config.yaml
encoder_arch: "efficientnet"
model: "audio captioner"
dataset: "synthesised imitations of 52 everyday sounds, one a clip"
train_examples: 39062
n_mels: 64
hop_length: 320
input: "log_mel"
spec_augment: false
win_length: 512
tokenizer: "word"
vocab_size: 91
encoder_norm: "batchnorm"
encoder_activation: "silu"
encoder_depths: [2, 2, 2, 2]
encoder_kernel_size: 5
encoder_stem: "deep"
encoder_expansion: 4
encoder_widths: [32, 64, 128, 256]
fusion: "cross_attention"
decoder_width: 192
decoder_layers: 6
decoder_norm: "layernorm"
decoder_norm_position: "pre"
decoder_activation: "swiglu"
decoder_mlp_ratio: 2
decoder_head_dim: 32
decoder_fused_qkv: true
decoder_bias: "all"
decoder_qk_norm: true
decoder_parallel_block: false
decoder_inner_norm: false
decoder_positions: "learned"
decoder_cross_attention_every: 2
decoder_tie_embeddings: true
init: "torch_default"
residual_init: "zero_last"
optimizer: "soap"
beta2: 0.99
learning_rate: 0.0017
beta1: 0.95
shampoo_beta: 0.99
eps: 1e-08
precondition_frequency: 32
max_precond_dim: 1536
one_sided: true
adamw_lr_other_params: 0.0026
max_grad_norm: 1.0
max_steps: 8300
batch_size: 128
epochs: 27.2
lr_schedule: "cosine"
final_lr_fraction: 0
warmup_steps: 830
weight_decay: 0.3
adamw_weight_decay_other_params: 0
Rows from block 5 of the audio encoder, named by matrix and row number. Rows with one number belong to one channel. Each number is 50 + 10 x the weight over its row's rms, rounded and kept within 0 to 99. All counts start at 0.
# convs0: expand pointwise conv (encoder.blocks.5.convs.0.weight, 512x128x1x1), inputs 0-63
# convs1: depthwise 5x5 conv (encoder.blocks.5.convs.1.weight, 512x1x5x5, trained with AdamW), a 5x5 kernel
# convs2: project pointwise conv (encoder.blocks.5.convs.2.weight, 128x512x1x1, transposed), outputs 0-63
convs0.213:65 37 54 40 81 52 66 46 52 46 38 54 60 44 48 52 58 36 60 39 45 32 55 54 42 55 63 55 43 35 48 61 39 38 59 49 54 54 39 36 61 56 45 42 34 49 66 69 42 51 42 46 42 68 41 37 58 50 49 53 49 47 47 51
convs1.213:38 17 56 50 53 50 44 52 56 59 52 62 47 45 39 51 61 45 56 36 49 39 34 50 48
convs2.213:39 52 53 45 28 56 52 52 39 38 69 55 46 56 51 69 53 43 50 52 46 37 47 38 57 54 28 53 66 45 40 57 25 54 38 64 53 63 54 51 58 55 48 50 51 64 53 39 59 43 42 59 54 53 56 32 70 58 40 51 62 53 45 47
convs0.214:56 57 35 50 61 52 26 47 39 44 64 31 48 29 50 65 30 49 58 43 48 48 56 38 49 50 35 37 39 45 49 47 46 60 58 40 48 61 51 56 42 45 51 47 69 33 48 29 66 65 58 47 26 68 47 47 53 53 46 56 35 35 54 54
convs1.214:44 57 57 53 34 41 66 45 40 56 47 63 39 54 61 58 42 47 43 38 37 59 67 66 46
convs2.214:59 53 64 44 58 44 49 44 55 71 58 48 37 50 51 43 46 31 50 59 52 59 42 52 31 48 35 51 43 40 51 57 43 66 50 75 49 68 49 60 45 36 67 43 45 60 45 51 38 40 47 62 41 39 54 35 45 45 40 38 43 28 72 52
convs0.215:44 47 40 45 45 40 70 39 54 46 52 41 45 50 65 32 55 42 40 56 59 45 58 46 52 36 45 37 46 47 62 74 41 49 50 51 66 48 44 71 45 60 63 38 51 56 53 40 32 45 43 61 39 49 54 62 56 50 54 68 47 42 27 62
convs1.215:36 51 47 59 48 51 53 60 49 36 57 53 37 38 39 70 51 60 31 49 60 57 35 58 59
convs2.215:51 47 59 34 56 44 69 58 48 28 53 53 15 50 37 49 59 47 53 59 39 60 67 31 44 46 43 55 54 45 40 43 50 45 48 56 56 51 49 35 64 31 59 51 59 32 38 55 26 52 59 42 47 44 50 42 57 59 34 44 61 78 69 56
convs0.216:41 48 57 64 67 48 49 40 50 47 41 60 59 35 58 40 53 48 42 51 38 53 40 38 35 41 64 52 45 50 58 56 54 57 60 37 39 45 43 40 62 42 43 65 53 31 29 50 64 49 59 66 32 56 38 44 32 40 57 48 63 34 55 42
convs1.216:42 41 51 57 63 39 48 46 46 64 45 60 48 51 40 60 68 37 42 43 26 41 55 60 41
convs2.216:51 38 53 46 31 46 49 74 55 45 54 65 52 60 52 46 50 65 56 54 46 53 50 56 38 47 42 43 47 41 41 37 43 34 56 51 61 59 47 53 61 52 56 43 57 78 48 48 55 38 36 57 51 62 57 34 62 53 42 37 68 32 57 48
convs0.217:60 31 50 30 68 35 55 60 44 38 43 46 45 71 70 43 37 50 56 43 63 52 51 56 37 49 45 59 55 46 54 37 26 60 42 45 47 57 42 70 34 66 43 44 50 52 52 56 44 31 53 54 31 42 68 50 29 53 55 47 51 55 62 47
convs1.217:52 54 44 36 44 63 40 58 45 61 56 59 44 36 52 53 46 39 71 34 38 63 48 35 50
convs2.217:36 41 45 55 40 45 44 48 57 67 42 29 65 48 43 73 35 53 54 47 49 40 60 55 60 65 56 39 53 37 42 37 61 44 33 54 46 52 55 35 57 49 58 48 44 45 63 58 52 48 42 43 42 55 73 51 36 43 47 50 27 59 52 45
convs0.218:67 69 45 48 55 55 46 54 40 45 33 35 48 54 48 60 72 54 54 51 50 50 61 62 50 31 38 44 33 59 42 56 60 56 35 35 51 53 45 58 39 49 59 37 61 54 40 54 53 45 64 44 39 28 59 42 50 48 51 38 45 57 60 57
convs1.218:32 47 47 60 32 41 34 43 44 63 52 55 60 37 38 59 58 43 36 49 64 56 43 44 47
convs2.218:42 50 56 43 48 40 41 49 47 67 40 45 55 69 54 56 39 52 41 60 46 45 43 63 57 39 50 51 43 63 47 35 48 37 64 60 56 54 62 39 45 44 55 38 40 37 24 46 46 64 48 58 47 46 51 33 54 68 46 67 48 49 40 41
convs0.219:40 43 42 56 52 61 66 45 48 80 54 50 43 50 52 56 46 52 62 46 43 62 53 57 56 46 25 33 52 48 62 47 60 29 69 66 53 50 71 62 58 56 58 54 59 54 56 54 42 48 37 55 60 33 56 41 48 69 49 45 66 52 42 54
convs1.219:59 58 57 51 47 48 46 52 42 41 58 39 45 44 46 56 56 60 61 41 62 58 24 37 29
convs2.219:31 19 50 58 55 38 62 35 55 64 78 63 44 47 35 41 44 53 34 66 50 45 51 50 67 49 50 40 37 47 50 50 51 51 41 42 52 63 41 49 52 47 54 53 43 50 45 53 38 37 65 48 54 52 48 59 47 62 55 60 33 68 38 48
convs0.220:46 32 49 35 53 37 58 34 41 44 28 56 50 56 54 45 56 53 48 41 45 56 59 59 37 50 52 59 46 58 52 51 56 50 49 39 64 56 61 51 51 40 40 46 49 47 50 54 60 56 43 44 60 29 46 44 45 47 50 35 38 55 65 61
convs1.220:60 47 46 50 49 48 59 58 37 34 56 71 41 60 41 41 54 64 45 32 50 66 42 52 40
convs2.220:46 53 62 39 42 54 54 60 49 37 53 56 29 48 48 50 30 54 63 48 61 55 58 53 71 45 49 54 37 52 50 42 52 49 52 51 46 52 44 63 47 45 45 42 45 47 49 65 52 58 53 61 31 66 43 42 53 59 38 34 61 58 45 39
convs0.221:46 47 34 59 42 52 38 47 49 45 51 45 69 43 28 60 42 49 51 57 48 57 46 54 43 54 39 52 48 24 48 34 45 44 53 56 41 70 36 63 38 39 56 58 45 57 45 47 41 69 29 60 49 59 51 56 44 61 60 58 54 53 43 43
convs1.221:46 65 47 46 45 52 53 56 46 57 38 30 50 62 63 42 55 41 36 71 50 62 52 34 46
convs2.221:58 31 48 48 39 57 40 45 51 58 64 31 53 61 65 57 56 49 35 51 33 48 53 34 63 51 46 56 51 41 45 34 47 48 65 58 44 61 54 70 49 55 40 39 54 30 52 31 33 51 49 42 59 62 47 63 42 55 47 54 66 60 46 47
convs0.222:43 60 59 50 62 32 55 69 49 32 45 45 51 58 49 52 41 48 64 33 43 52 46 34 37 59 33 56 51 50 54 46 51 58 38 49 45 48 49 39 57 56 56 27 53 51 44 51 58 56 71 58 42 66 71 53 24 55 58 65 53 51 44 38
convs1.222:43 54 53 42 51 43 60 61 37 31 43 46 52 46 38 40 59 60 35 41 62 63 50 31 42
convs2.222:60 54 44 67 48 42 55 49 61 62 52 53 49 42 36 63 59 71 50 48 45 47 46 45 50 63 64 33 41 35 51 61 60 66 43 60 70 35 63 54 44 64 60 42 52 51 42 50 48 47 31 74 54 36 46 55 40 45 50 45 61 60 51 60
convs0.223:55 48 55 70 50 56 39 40 32 46 35 60 48 49 63 62 44 55 41 46 47 51 45 51 34 58 59 59 26 60 46 52 32 51 56 37 68 59 46 44 51 57 39 80 33 49 45 42 57 50 49 48 48 57 39 52 44 61 54 50 16 53 62 62
convs1.223:43 58 51 65 57 59 61 67 38 32 45 36 33 32 42 57 46 57 56 46 57 54 52 56 49
convs2.223:74 37 51 47 33 46 27 59 36 33 44 51 55 64 58 64 41 67 46 41 41 46 50 35 55 44 38 50 62 54 45 57 58 44 53 50 44 61 53 62 46 39 48 50 62 39 55 52 61 50 43 52 58 44 60 38 39 65 53 44 49 55 65 58
convs0.224:53 57 34 67 59 60 31 48 38 56 52 51 63 53 42 58 37 58 59 56 35 59 43 60 64 43 55 64 40 46 52 57 43 69 42 55 72 47 57 44 68 33 63 60 41 51 34 56 52 30 64 51 49 54 52 50 46 47 56 44 47 41 27 45
convs1.224:51 55 50 55 48 66 53 54 39 44 37 40 45 43 42 36 51 38 47 46 56 51 71 65 73
convs2.224:52 48 48 57 40 49 48 52 48 59 65 54 37 34 37 68 58 47 51 46 54 54 65 53 66 61 48 34 51 56 51 44 34 56 43 34 47 59 59 41 62 36 58 41 49 51 32 50 55 40 30 44 49 42 85 56 57 46 35 64 51 54 66 30
convs0.225:37 56 51 46 59 44 51 58 59 52 58 62 46 43 57 62 59 35 63 41 30 34 44 52 46 41 25 49 60 51 49 35 58 32 57 47 35 52 50 37 72 38 46 59 71 51 50 42 42 46 42 51 54 35 49 54 57 39 66 55 40 61 51 50
convs1.225:37 59 35 50 58 51 43 52 55 58 34 47 58 49 55 38 40 48 44 52 41 29 27 51 61
convs2.225:54 47 54 29 50 44 51 65 44 51 57 39 38 69 37 40 63 65 57 44 55 49 55 40 35 39 48 31 36 54 37 40 45 42 40 44 36 41 36 43 49 39 60 51 56 56 35 64 44 41 76 40 47 41 53 46 54 48 57 56 37 38 40 42
convs0.226:51 59 47 53 67 58 57 49 64 67 60 43 56 52 55 43 59 69 46 39 53 59 45 34 53 54 70 54 42 53 59 71 53 50 71 57 27 50 39 37 54 57 49 31 52 61 44 61 57 59 46 54 51 65 57 25 42 44 49 45 59 43 66 49
convs1.226:65 58 49 45 47 60 55 33 48 71 68 54 25 46 59 56 54 48 44 56 45 53 47 39 51
convs2.226:58 50 24 43 41 41 55 47 53 58 41 44 60 56 39 56 53 65 33 51 52 48 42 34 44 34 55 66 50 42 48 41 50 55 53 48 41 63 57 52 55 56 64 65 59 54 48 51 51 63 63 63 71 47 46 54 54 53 67 62 56 41 65 57
convs0.227:52 46 46 68 38 25 40 61 47 28 48 52 49 63 36 56 53 53 33 58 62 59 52 54 35 54 44 46 57 27 49 47 52 53 53 66 45 61 59 58 43 60 51 37 59 43 49 57 40 57 53 65 52 51 48 65 55 57 52 30 65 56 47 53
convs1.227:45 45 58 43 43 41 50 57 39 43 50 40 61 43 47 44 63 36 35 72 43 36 37 59 61
convs2.227:65 36 48 48 37 56 53 51 43 41 34 42 49 38 50 64 59 54 46 48 62 50 75 33 42 48 52 61 54 60 22 63 48 40 60 51 42 59 50 47 59 76 51 47 57 29 39 48 41 42 62 55 72 47 50 55 54 65 60 60 45 40 61 49
convs0.228:46 57 50 55 55 38 50 49 42 46 48 27 54 47 54 58 59 43 53 58 71 61 40 30 63 41 49 43 47 46 39 62 54 45 38 49 39 66 57 60 50 53 74 46 60 48 51 30 42 37 64 61 53 42 44 53 56 53 38 42 34 48 53 51
convs1.228:50 40 54 51 62 37 43 39 45 61 46 24 30 37 55 53 62 53 54 54 46 51 56 36 51
convs2.228:40 39 63 45 42 57 48 34 32 51 54 40 61 47 56 41 32 42 51 44 51 41 45 62 49 29 44 52 51 56 49 41 62 60 56 53 54 23 54 40 47 44 26 56 43 52 53 65 65 22 43 55 61 51 49 66 58 59 56 49 52 47 53 50
convs0.229:52 53 41 61 59 43 36 55 40 72 38 39 58 55 49 45 62 49 52 50 57 47 50 45 47 51 51 55 52 32 57 61 43 60 59 55 55 69 41 43 60 52 52 51 33 48 49 30 42 46 50 54 55 37 51 39 50 54 46 68 64 50 52 48
convs1.229:60 44 46 59 65 56 56 43 39 42 40 45 42 44 49 39 36 53 55 56 37 58 62 64 73
convs2.229:35 37 50 41 37 55 77 56 50 36 53 49 57 52 32 61 54 21 62 48 48 41 50 50 33 48 45 44 51 52 42 45 28 54 38 40 54 52 39 46 69 53 49 46 63 54 47 60 66 42 47 62 48 48 65 37 61 49 46 52 57 57 50 44
convs0.230:39 53 44 48 47 49 47 62 65 44 45 51 58 48 27 49 44 41 52 57 47 53 70 65 57 62 45 47 37 48 46 43 49 39 56 60 39 65 57 48 40 55 54 46 24 58 53 64 49 47 44 68 60 71 44 74 34 47 54 48 44 31 70 48
convs1.230:38 59 46 42 48 45 51 52 46 37 31 36 56 50 58 67 62 46 53 40 48 47 39 70 65
convs2.230:60 57 43 78 42 58 63 52 54 35 41 61 44 52 62 62 42 69 57 53 52 43 58 57 58 53 46 41 58 48 33 58 72 48 56 43 47 62 64 50 45 61 44 58 53 48 59 45 57 40 34 64 63 49 63 43 44 51 50 50 60 56 43 49
convs0.231:57 49 52 73 37 42 68 61 49 52 57 39 54 49 32 31 46 52 36 65 60 39 34 47 74 66 49 50 63 55 48 39 68 52 45 51 33 58 58 50 43 46 43 58 58 60 59 57 50 63 61 55 41 32 38 38 56 61 43 59 40 38 65 52
convs1.231:34 48 33 38 37 57 59 54 54 57 48 44 41 60 60 60 49 44 57 49 35 41 28 40 45
convs2.231:50 45 58 33 60 52 26 49 59 51 45 39 39 53 60 44 38 59 47 48 47 42 39 60 43 44 50 49 75 47 39 46 39 41 40 34 43 33 67 42 58 51 54 40 63 30 51 51 56 51 56 49 31 47 46 63 63 48 55 54 42 58 41 34
convs0.232:57 61 62 36 73 58 54 49 42 37 54 65 46 43 36 46 64 57 65 55 43 40 54 38 30 46 60 59 41 55 35 90 56 60 59 66 49 47 45 31 53 55 46 44 42 42 58 43 69 50 47 44 37 51 42 48 40 56 56 64 69 62 50 41
convs1.232:41 46 47 40 57 52 29 54 65 60 51 48 44 50 40 62 60 53 36 35 43 33 37 47 62
convs2.232:73 58 41 52 52 36 52 54 63 40 67 41 38 65 53 57 71 42 36 63 38 32 55 47 66 53 50 70 57 38 54 51 53 52 58 57 50 48 50 55 64 46 67 49 49 46 54 44 55 32 63 66 55 55 51 38 73 74 53 58 56 53 42 46
convs0.233:49 44 59 52 34 56 67 63 40 53 54 53 45 47 50 49 44 61 62 64 35 62 42 46 37 52 36 41 61 55 48 59 68 42 43 46 43 32 48 60 64 33 57 53 49 34 54 47 57 36 63 48 73 23 40 49 41 67 46 48 40 43 43 58
convs1.233:50 60 55 52 44 49 49 46 34 63 57 51 34 45 69 43 37 64 58 51 59 62 36 33 53
convs2.233:37 36 53 47 41 65 63 55 48 45 52 48 53 26 52 34 78 49 62 60 54 39 39 64 57 60 38 44 64 73 49 52 50 44 47 42 41 48 50 41 46 46 22 52 48 59 74 55 49 34 52 47 36 60 39 66 59 54 44 58 59 61 61 38
convs0.234:39 49 42 57 52 63 42 54 48 47 51 39 53 47 46 50 55 62 55 64 38 49 64 53 68 40 61 64 57 36 51 56 61 40 79 41 57 60 55 55 60 49 48 53 42 61 68 49 37 55 45 62 61 52 57 48 50 45 39 41 55 25 51 46
convs1.234:53 52 50 46 56 50 46 68 60 33 44 59 52 39 33 46 46 59 28 39 63 53 65 47 49
convs2.234:41 76 33 50 53 33 50 66 41 40 65 54 57 60 54 49 66 44 61 48 46 58 43 43 41 61 65 60 65 42 68 58 45 52 57 61 59 59 33 47 57 54 44 61 44 79 38 42 48 46 57 55 39 49 54 41 52 66 41 46 65 64 56 67
convs0.235:51 78 39 47 45 53 44 59 48 70 46 56 58 45 63 59 53 41 45 30 30 46 42 44 37 25 61 43 39 37 51 59 46 68 55 44 61 61 47 52 51 56 49 55 56 49 66 57 35 65 34 54 44 44 48 49 53 62 37 55 67 51 42 66
convs1.235:52 54 57 54 64 53 50 46 30 53 60 57 40 25 42 55 52 58 32 52 51 39 43 52 37
convs2.235:41 50 31 29 45 50 58 64 61 37 76 51 51 45 47 58 44 58 45 46 41 64 52 45 48 55 27 50 56 50 65 62 45 53 46 50 38 38 55 42 33 49 38 48 50 46 50 31 64 69 51 66 47 37 53 57 74 57 43 41 48 46 54 60
convs0.236:49 51 41 52 33 47 58 44 59 82 35 55 45 50 36 55 61 46 60 47 41 62 56 69 40 47 45 64 53 54 54 32 65 45 62 74 46 50 52 63 52 47 59 52 48 52 60 57 52 48 44 53 54 69 46 49 60 32 53 46 61 64 66 46
convs1.236:43 51 48 62 33 53 52 49 67 60 53 54 33 61 50 61 57 39 48 30 69 61 51 49 53
convs2.236:61 51 69 48 47 30 51 32 54 61 43 52 61 54 42 62 45 36 60 48 44 56 40 55 66 69 55 45 56 49 68 60 63 62 38 44 65 49 54 55 45 45 48 61 41 51 48 46 51 43 56 63 62 54 35 53 48 49 41 70 63 45 44 63
convs0.237:71 45 51 36 48 74 44 57 56 57 49 46 59 64 49 57 63 83 49 66 32 63 61 59 55 63 50 51 60 60 62 36 48 51 56 59 49 45 54 39 58 45 30 47 55 53 29 53 50 56 50 47 49 49 47 46 48 57 75 60 64 52 29 37
convs1.237:50 49 37 59 53 54 45 48 58 47 60 49 44 55 59 39 56 77 45 43 68 50 30 39 43
convs2.237:62 48 47 63 36 45 62 38 34 47 56 44 55 56 49 51 65 70 36 43 67 43 44 90 37 53 46 52 50 31 53 58 56 63 53 35 64 66 57 41 66 52 64 42 44 45 53 59 53 46 50 52 42 62 41 48 40 38 53 75 51 49 35 43
convs0.238:48 49 60 53 48 39 52 52 38 54 46 49 55 35 52 60 64 58 55 48 46 43 60 44 45 40 76 32 57 42 34 27 41 43 39 57 45 60 32 55 53 53 46 49 43 39 52 64 50 47 62 52 54 55 38 44 54 46 39 39 66 42 84 40
convs1.238:47 58 66 55 57 32 43 42 62 57 42 35 51 57 66 39 42 49 36 46 43 63 63 53 59
convs2.238:36 66 45 47 49 50 57 43 48 47 45 54 49 50 42 61 38 63 53 52 33 54 49 41 42 32 51 27 63 48 57 62 60 57 62 44 45 47 49 62 56 59 74 53 56 72 43 51 41 54 54 60 34 27 55 62 49 64 57 53 69 60 51 65
convs0.239:41 55 51 54 37 63 47 47 74 37 56 33 49 36 48 64 44 41 66 43 52 50 45 47 48 43 54 54 50 55 61 64 55 55 47 50 30 37 79 52 52 35 55 36 48 46 47 54 56 26 64 60 42 38 47 53 46 52 52 52 54 49 59 62
convs1.239:41 48 51 39 50 43 62 45 40 47 52 57 43 57 49 71 32 44 43 57 72 55 36 36 53
convs2.239:56 60 47 49 48 32 46 52 40 40 46 57 50 58 40 45 47 43 61 55 49 58 60 52 61 47 81 63 61 52 53 44 54 31 36 54 35 56 40 48 46 31 65 48 56 65 35 28 63 39 41 62 66 71 40 32 59 58 47 52 63 28 53 58
convs0.240:30 50 63 64 48 55 58 50 45 54 33 54 63 50 48 55 57 44 51 47 38 61 57 62 41 65 70 44 55 55 52 55 70 51 60 56 52 61 73 30 61 44 47 52 40 67 48 57 50 41 57 52 40 50 42 40 46 45 35 44 67 53 60 62
convs1.240:41 66 59 47 42 34 46 39 52 57 56 48 64 35 26 38 37 46 58 52 52 57 50 48 45
convs2.240:31 45 65 44 53 47 46 50 38 74 73 45 47 66 40 39 57 60 54 42 64 58 51 44 31 45 46 55 47 54 37 61 61 54 57 41 57 31 35 48 54 60 33 77 50 51 63 30 42 53 69 55 58 30 58 48 45 53 62 44 26 58 53 35
convs0.241:73 43 56 79 55 53 58 71 43 47 60 47 48 38 58 47 50 44 40 45 53 52 51 48 56 65 54 37 55 50 66 46 58 45 47 36 55 55 52 58 42 47 53 41 71 48 62 67 62 50 42 36 74 41 35 53 61 54 49 58 33 45 66 55
convs1.241:52 56 49 43 63 41 30 32 29 35 45 57 39 53 55 54 44 65 41 54 54 59 51 59 54
convs2.241:41 47 48 48 66 59 46 28 64 58 38 42 53 75 46 60 63 31 49 48 54 63 69 50 63 45 51 59 42 53 57 47 52 45 61 36 51 45 53 49 60 67 53 47 34 47 36 53 39 55 46 41 67 42 40 56 71 57 54 51 51 44 53 57
convs0.242:49 60 48 44 56 57 51 70 37 53 65 35 46 39 55 58 60 65 62 66 44 57 36 49 39 49 53 71 48 43 62 42 48 36 51 46 36 42 54 37 49 58 64 57 57 42 44 57 47 53 49 50 67 36 57 71 52 44 52 43 53 51 62 44
convs1.242:38 29 57 47 62 52 62 57 41 53 54 39 48 60 33 57 41 47 37 66 38 54 48 64 50
convs2.242:48 49 54 42 47 52 56 46 74 56 57 40 33 61 57 56 35 55 59 40 36 34 60 33 64 42 57 62 50 55 33 38 42 34 52 62 49 57 43 63 35 48 43 56 36 70 33 42 53 53 40 59 44 51 59 38 61 48 54 33 47 54 61 71
convs0.243:55 47 38 38 42 44 49 54 37 61 34 52 38 64 52 49 51 49 56 69 53 65 48 38 55 56 39 50 47 45 55 56 41 65 48 58 52 56 41 47 46 35 53 46 64 16 62 55 39 52 64 35 50 45 55 47 28 49 50 50 51 34 39 61
convs1.243:52 62 53 47 48 58 51 43 35 27 66 46 30 38 55 47 56 57 38 46 66 48 57 60 48
convs2.243:52 43 61 31 42 49 55 69 49 60 46 53 45 56 36 43 51 41 43 60 46 55 48 58 44 58 59 75 47 50 54 64 49 47 40 44 61 60 47 49 46 34 44 52 58 19 41 42 34 55 47 33 52 57 44 50 66 71 48 43 59 60 54 58
convs0.244:44 59 61 39 52 50 56 46 52 42 37 58 46 39 39 79 54 58 45 60 35 42 38 48 30 52 55 61 52 58 40 54 62 39 57 57 64 54 52 58 44 54 55 52 50 53 80 40 47 50 38 55 60 50 44 61 43 56 56 46 57 61 63 50
convs1.244:43 31 52 60 58 66 43 44 48 62 57 43 38 32 70 41 55 53 47 55 46 36 48 57 44
convs2.244:45 50 68 37 55 56 38 54 53 62 58 34 36 29 54 60 46 55 66 46 54 38 45 56 60 43 62 35 70 43 40 68 44 44 44 34 56 52 45 48 37 52 54 64 57 66 46 55 52 42 71 42 42 64 47 54 51 47 42 33 62 46 67 39
convs0.245:29 56 48 43 55 68 67 55 38 56 52 52 61 54 34 55 60 35 46 37 53 48 56 39 51 57 63 40 67 41 59 36 28 34 59 72 48 28 57 50 59 51 43 63 47 38 38 46 46 40 58 64 39 57 67 55 61 59 50 50 48 45 61 47
convs1.245:49 48 59 46 44 49 43 36 44 49 55 50 50 62 55 46 53 62 43 43 42 50 84 44 32
convs2.245:50 50 57 54 40 59 76 52 31 38 51 81 42 56 69 50 37 47 52 55 37 50 51 60 60 40 63 51 67 49 47 66 47 47 49 49 56 38 64 60 65 51 61 56 53 40 53 60 54 44 52 62 50 41 48 46 44 51 51 52 56 63 66 45
convs0.246:53 60 57 53 46 56 38 43 55 45 71 56 64 32 42 62 43 72 39 63 38 57 47 62 68 61 43 40 48 39 47 50 60 44 49 47 32 45 53 57 56 42 49 60 73 47 60 47 32 47 39 53 72 30 40 40 49 79 46 58 61 49 41 56
convs1.246:65 55 60 41 37 37 53 55 49 41 48 68 46 34 38 65 55 38 40 45 55 49 57 51 67
convs2.246:25 75 51 46 60 50 42 34 55 44 54 44 56 61 63 53 47 62 42 58 46 38 63 54 45 47 45 35 51 44 61 60 36 45 49 39 49 54 44 57 44 40 42 53 56 47 51 50 69 57 61 55 33 58 46 52 35 40 61 38 45 49 50 55
convs0.247:53 48 33 58 60 45 50 46 38 62 58 35 53 51 68 57 60 42 42 41 52 48 67 36 34 43 58 48 47 34 34 52 52 55 58 45 63 49 35 58 51 55 34 62 43 50 59 35 30 52 71 50 39 68 58 55 32 50 40 56 68 56 55 47
convs1.247:51 53 56 41 41 36 62 55 42 65 36 60 53 31 42 45 52 51 61 42 37 67 59 44 37
convs2.247:47 55 47 49 52 40 62 44 63 53 59 46 41 51 53 39 36 69 61 47 40 50 47 39 53 44 51 41 58 45 41 52 42 44 58 46 48 32 56 34 65 51 40 69 48 50 52 39 34 37 48 60 54 44 62 64 41 58 52 39 52 41 61 54
convs0.248:57 56 64 56 61 34 61 56 48 61 36 51 50 51 58 45 45 41 40 31 42 49 63 53 43 62 56 56 62 46 58 50 53 37 39 48 68 43 55 40 42 56 42 57 66 39 36 51 47 60 53 32 41 66 55 44 62 53 55 50 58 45 24 41
convs1.248:41 52 43 58 61 55 45 32 48 47 36 43 64 45 59 76 47 41 46 40 62 40 62 45 53
convs2.248:55 61 67 42 48 68 48 47 50 34 62 49 48 55 59 40 62 42 50 70 38 45 51 39 36 41 43 61 32 48 42 58 39 38 35 71 35 50 59 47 52 43 70 43 40 58 48 44 43 55 60 43 59 48 66 44 45 58 57 52 26 39 58 64
convs0.249:36 50 53 43 50 42 45 48 43 49 38 39 47 48 59 43 59 56 53 41 42 47 40 53 55 38 45 49 39 52 55 49 55 46 37 50 51 45 60 57 42 63 57 67 68 48 51 25 63 50 49 44 45 69 66 56 67 48 38 52 51 55 51 34
convs1.249:57 43 42 44 53 57 58 53 43 35 54 64 48 27 24 47 57 57 46 45 48 61 51 49 63
convs2.249:46 59 52 45 35 44 51 35 47 46 59 52 55 43 46 43 38 53 36 53 55 39 76 57 59 59 58 57 44 43 53 55 50 45 46 44 52 42 50 32 57 41 65 48 46 38 44 52 27 46 43 58 36 52 27 56 51 44 66 72 54 57 53 65
convs0.250:52 39 40 39 67 67 72 62 45 60 44 42 56 45 47 71 63 68 56 54 57 55 46 36 50 33 48 52 57 55 36 46 47 51 63 34 59 50 52 57 56 57 51 36 57 45 41 35 39 72 64 49 43 76 42 50 43 50 55 50 44 65 51 55
convs1.250:43 47 18 56 65 48 41 60 52 41 38 64 46 58 45 46 51 38 39 51 49 47 50 49 63
convs2.250:59 53 58 55 62 41 40 61 61 58 51 58 40 70 50 40 41 60 62 48 46 45 54 62 47 50 40 43 58 58 47 53 43 34 57 41 47 34 32 44 39 52 52 40 40 64 50 50 50 63 03 46 59 43 61 40 57 44 56 57 68 56 58 48
convs0.251:53 56 65 35 50 46 54 53 39 48 53 38 33 53 53 39 45 35 64 47 45 60 50 45 36 63 50 44 58 40 37 48 57 56 53 53 67 37 45 38 43 51 56 50 42 36 58 35 38 65 36 53 41 32 56 47 48 49 56 42 52 62 45 50
convs1.251:46 58 54 47 58 26 35 50 44 41 42 57 48 63 46 41 61 39 50 30 35 55 43 44 43
convs2.251:62 46 48 40 53 50 41 52 49 58 54 65 61 58 69 35 58 49 42 45 49 37 45 52 59 43 44 60 53 43 39 42 36 42 46 41 56 39 39 63 58 36 46 51 51 55 53 39 50 55 60 66 53 54 59 46 72 37 41 52 51 51 53 54
convs0.252:59 46 52 50 40 44 46 60 58 36 38 48 40 49 40 52 60 68 54 59 70 46 56 63 33 39 58 43 63 49 45 52 48 43 42 45 57 43 58 54 47 57 65 45 47 43 39 61 61 37 56 60 50 43 36 75 56 54 59 67 53 50 32 44
convs1.252:52 41 53 49 51 32 49 53 61 59 44 43 60 50 64 41 56 57 49 69 65 53 61 51 75
convs2.252:41 39 48 52 50 47 55 44 34 47 41 63 63 48 54 52 71 33 44 67 49 39 57 63 57 41 58 41 51 61 43 51 61 49 48 52 55 51 57 49 48 60 45 58 32 44 62 58 34 37 63 39 68 33 49 73 33 45 62 44 58 64 53 56
convs0.253:67 45 48 59 57 48 70 41 28 39 58 38 49 33 47 51 24 61 41 41 56 47 64 65 33 47 48 61 35 63 38 63 46 30 42 54 46 51 69 41 43 50 52 37 53 49 48 63 62 34 51 56 63 47 39 37 51 44 64 39 56 49 59 40
convs1.253:52 51 61 36 36 51 62 42 43 40 36 39 51 63 48 34 50 62 61 34 38 39 50 59 51
convs2.253:45 69 51 71 39 40 48 58 39 44 51 53 57 57 59 45 74 57 63 42 43 44 62 49 52 49 52 39 46 31 52 62 68 54 51 42 45 48 46 40 50 42 65 40 43 29 47 41 44 55 46 52 68 49 38 61 45 68 52 48 43 50 56 50